Rows from block 5, named by matrix and row number. Each number is 50 + 12 x the weight over the matrix's rms, rounded and kept within 0 to 99. All counts start at 0.
# convs0: reduce pointwise conv (model.blocks.5.convs.0.weight, 112x112x1x1), inputs 0-111
convs0.1:62 45 52 50 13 31 44 37 30 42 48 55 54 48 72 33 73 43 54 52 28 55 51 50 46 53 47 47 51 26 63 58 42 48 63 50 32 42 51 43 34 24 31 61 36 61 68 75 31 66 47 49 48 49 59 50 44 61 56 38 50 39 56 36 45 35 57 71 51 46 50 57 47 54 54 38 66 36 70 45 53 41 75 42 52 58 40 10 53 30 69 62 35 49 41 39 56 29 55 65 57 36 35 54 53 55 38 56 49 56 34 63
convs0.2:49 56 62 64 51 56 46 35 67 52 55 52 33 40 31 35 43 44 59 39 69 58 48 32 51 64 48 57 41 58 40 67 59 38 52 61 41 51 79 49 55 52 68 48 48 63 54 43 45 30 64 44 60 36 48 34 67 36 16 32 23 55 64 54 41 58 58 62 21 47 46 39 44 44 52 50 49 84 56 69 33 86 83 37 64 28 26 56 46 38 47 41 50 63 38 57 50 52 72 59 51 62 53 61 68 51 55 56 65 43 51 42
convs0.3:59 51 30 41 61 64 61 40 41 34 46 44 52 53 58 47 55 53 63 70 51 32 52 61 53 42 56 59 65 39 65 48 51 54 63 44 62 51 31 36 52 56 31 30 56 46 32 48 57 27 54 48 54 48 63 48 64 50 50 56 38 52 35 51 48 45 37 33 58 49 65 66 58 57 53 52 48 63 42 48 56 29 27 54 28 41 70 36 51 48 32 42 52 38 54 49 47 55 44 43 47 50 52 58 33 53 47 38 80 58 47 56
convs0.4:50 35 10 34 57 54 55 51 53 67 53 51 46 63 60 71 69 63 41 57 46 31 30 51 65 32 33 46 66 48 61 32 45 53 61 41 46 35 50 48 57 56 33 42 53 56 51 33 55 52 41 41 30 48 35 64 64 48 56 62 61 58 60 47 47 40 39 68 53 59 82 46 54 60 62 49 65 61 58 64 47 57 33 42 60 59 58 50 51 25 42 53 38 57 41 40 57 59 20 43 46 49 47 55 24 51 51 60 48 46 67 50
convs0.5:14 51 42 37 48 46 44 44 50 47 23 53 24 50 69 53 57 48 80 80 19 43 54 45 48 48 57 38 59 48 60 59 55 56 60 42 38 45 45 52 46 50 25 43 49 72 44 53 60 36 35 57 30 41 61 54 79 50 65 70 34 44 47 27 34 38 46 37 35 42 73 71 59 32 61 63 42 61 38 53 66 48 51 57 62 61 60 51 47 43 52 51 52 50 50 52 63 62 45 57 44 57 64 49 38 55 36 51 67 56 30 42
convs0.6:46 58 45 41 17 45 51 63 47 63 56 49 54 56 48 63 71 55 60 51 64 42 19 44 60 68 48 54 60 48 49 39 51 39 34 24 41 46 50 67 69 40 57 55 49 62 65 48 61 44 56 44 45 55 36 52 59 52 31 69 63 60 30 59 43 58 48 62 70 51 63 67 41 61 55 45 56 34 43 44 47 42 39 66 54 56 56 58 43 54 41 42 35 47 51 73 59 46 26 56 41 56 48 43 27 42 38 50 21 64 79 51
convs0.7:62 63 53 61 41 58 44 53 50 61 58 42 43 50 58 32 59 36 45 50 56 40 50 66 33 44 55 50 55 34 58 56 56 47 45 41 40 62 55 52 63 54 40 26 52 58 56 45 27 52 67 44 70 49 46 34 40 54 52 43 43 54 64 21 53 62 36 53 27 55 46 73 52 63 60 64 52 66 66 56 40 43 50 64 77 43 30 43 34 46 50 36 36 31 48 47 48 53 54 58 62 33 43 50 51 52 48 42 31 45 33 54
convs0.8:61 34 43 41 49 46 34 50 39 34 55 53 34 36 48 32 62 56 54 56 19 49 61 59 49 47 55 36 56 55 64 22 37 34 68 40 31 43 22 51 49 47 11 42 45 39 42 52 46 44 55 27 33 55 50 44 73 53 53 54 67 44 37 49 54 53 59 71 62 70 50 66 55 54 49 50 49 37 36 40 53 44 40 61 55 52 51 35 52 64 50 52 58 29 67 50 35 57 35 67 49 53 54 58 28 64 34 66 54 54 42 49
convs0.9:46 51 54 53 43 57 53 60 39 55 41 48 43 50 66 49 52 61 62 36 64 55 45 55 67 65 46 50 56 59 50 44 35 62 48 34 48 34 57 57 49 40 32 55 46 51 53 30 61 51 52 37 41 45 41 64 57 42 52 64 67 58 38 54 44 45 50 68 54 63 54 56 41 50 45 56 70 21 77 13 42 59 54 52 59 61 30 57 57 35 45 66 41 39 35 47 44 53 49 50 32 54 32 54 42 38 51 56 36 48 63 62
convs0.10:55 49 54 51 34 44 30 47 33 50 50 46 47 63 53 46 60 48 38 47 31 43 41 63 51 51 43 61 38 27 51 54 51 45 47 48 48 58 53 50 51 28 55 54 40 50 74 46 44 70 41 29 48 46 51 67 52 54 64 55 51 43 61 36 49 47 45 64 67 43 30 41 49 35 66 55 57 72 68 45 41 49 81 45 69 54 40 33 53 41 72 69 40 23 47 49 64 60 64 49 61 55 26 43 50 51 57 48 47 39 48 50
convs0.11:48 27 52 43 20 52 28 42 25 45 40 50 01 53 61 37 66 51 44 43 22 40 35 53 51 49 38 48 46 58 48 33 30 39 56 48 47 41 29 32 54 52 32 44 50 48 52 43 55 46 55 32 29 44 26 61 65 58 55 37 46 49 53 39 47 45 56 63 24 65 56 50 52 39 62 39 55 45 51 44 66 29 61 37 46 60 55 17 36 50 56 53 57 44 48 59 49 47 22 56 60 50 34 62 26 59 46 44 59 64 36 46
convs0.12:48 50 63 49 26 29 59 57 41 57 68 31 46 48 51 49 45 56 56 66 48 69 66 59 61 52 37 37 57 53 50 14 40 40 43 24 55 39 56 39 70 35 21 54 38 34 69 37 32 32 52 26 60 55 40 52 32 73 52 68 46 47 35 48 50 47 62 47 55 59 26 85 54 56 48 38 66 29 48 40 56 45 31 65 66 71 49 42 45 30 42 44 43 39 21 41 34 57 34 56 61 24 54 41 36 31 36 71 47 58 71 49
convs0.13:62 45 55 52 63 54 45 53 56 69 52 54 40 49 64 31 61 38 53 47 49 46 59 62 44 45 51 57 54 33 51 33 39 60 63 43 54 60 35 63 50 46 51 41 46 49 39 56 55 46 47 52 35 41 61 45 41 68 48 92 74 57 58 57 67 53 55 41 29 68 54 54 49 60 58 66 56 61 41 52 42 50 53 43 55 42 66 65 62 48 63 57 52 71 68 45 71 37 26 43 41 36 35 51 42 71 49 49 38 39 24 48
convs0.14:26 43 72 42 21 53 50 48 18 51 48 38 39 32 54 37 52 44 44 51 33 66 52 55 70 60 46 46 50 56 52 30 43 40 36 12 53 35 57 51 43 43 22 60 46 33 69 25 61 51 59 29 41 57 38 57 66 57 48 75 51 59 38 48 57 50 64 51 48 71 57 65 50 48 67 56 54 33 20 35 56 28 54 43 71 57 39 64 39 50 45 59 47 64 41 71 58 55 22 55 30 39 41 51 06 50 12 47 40 58 75 16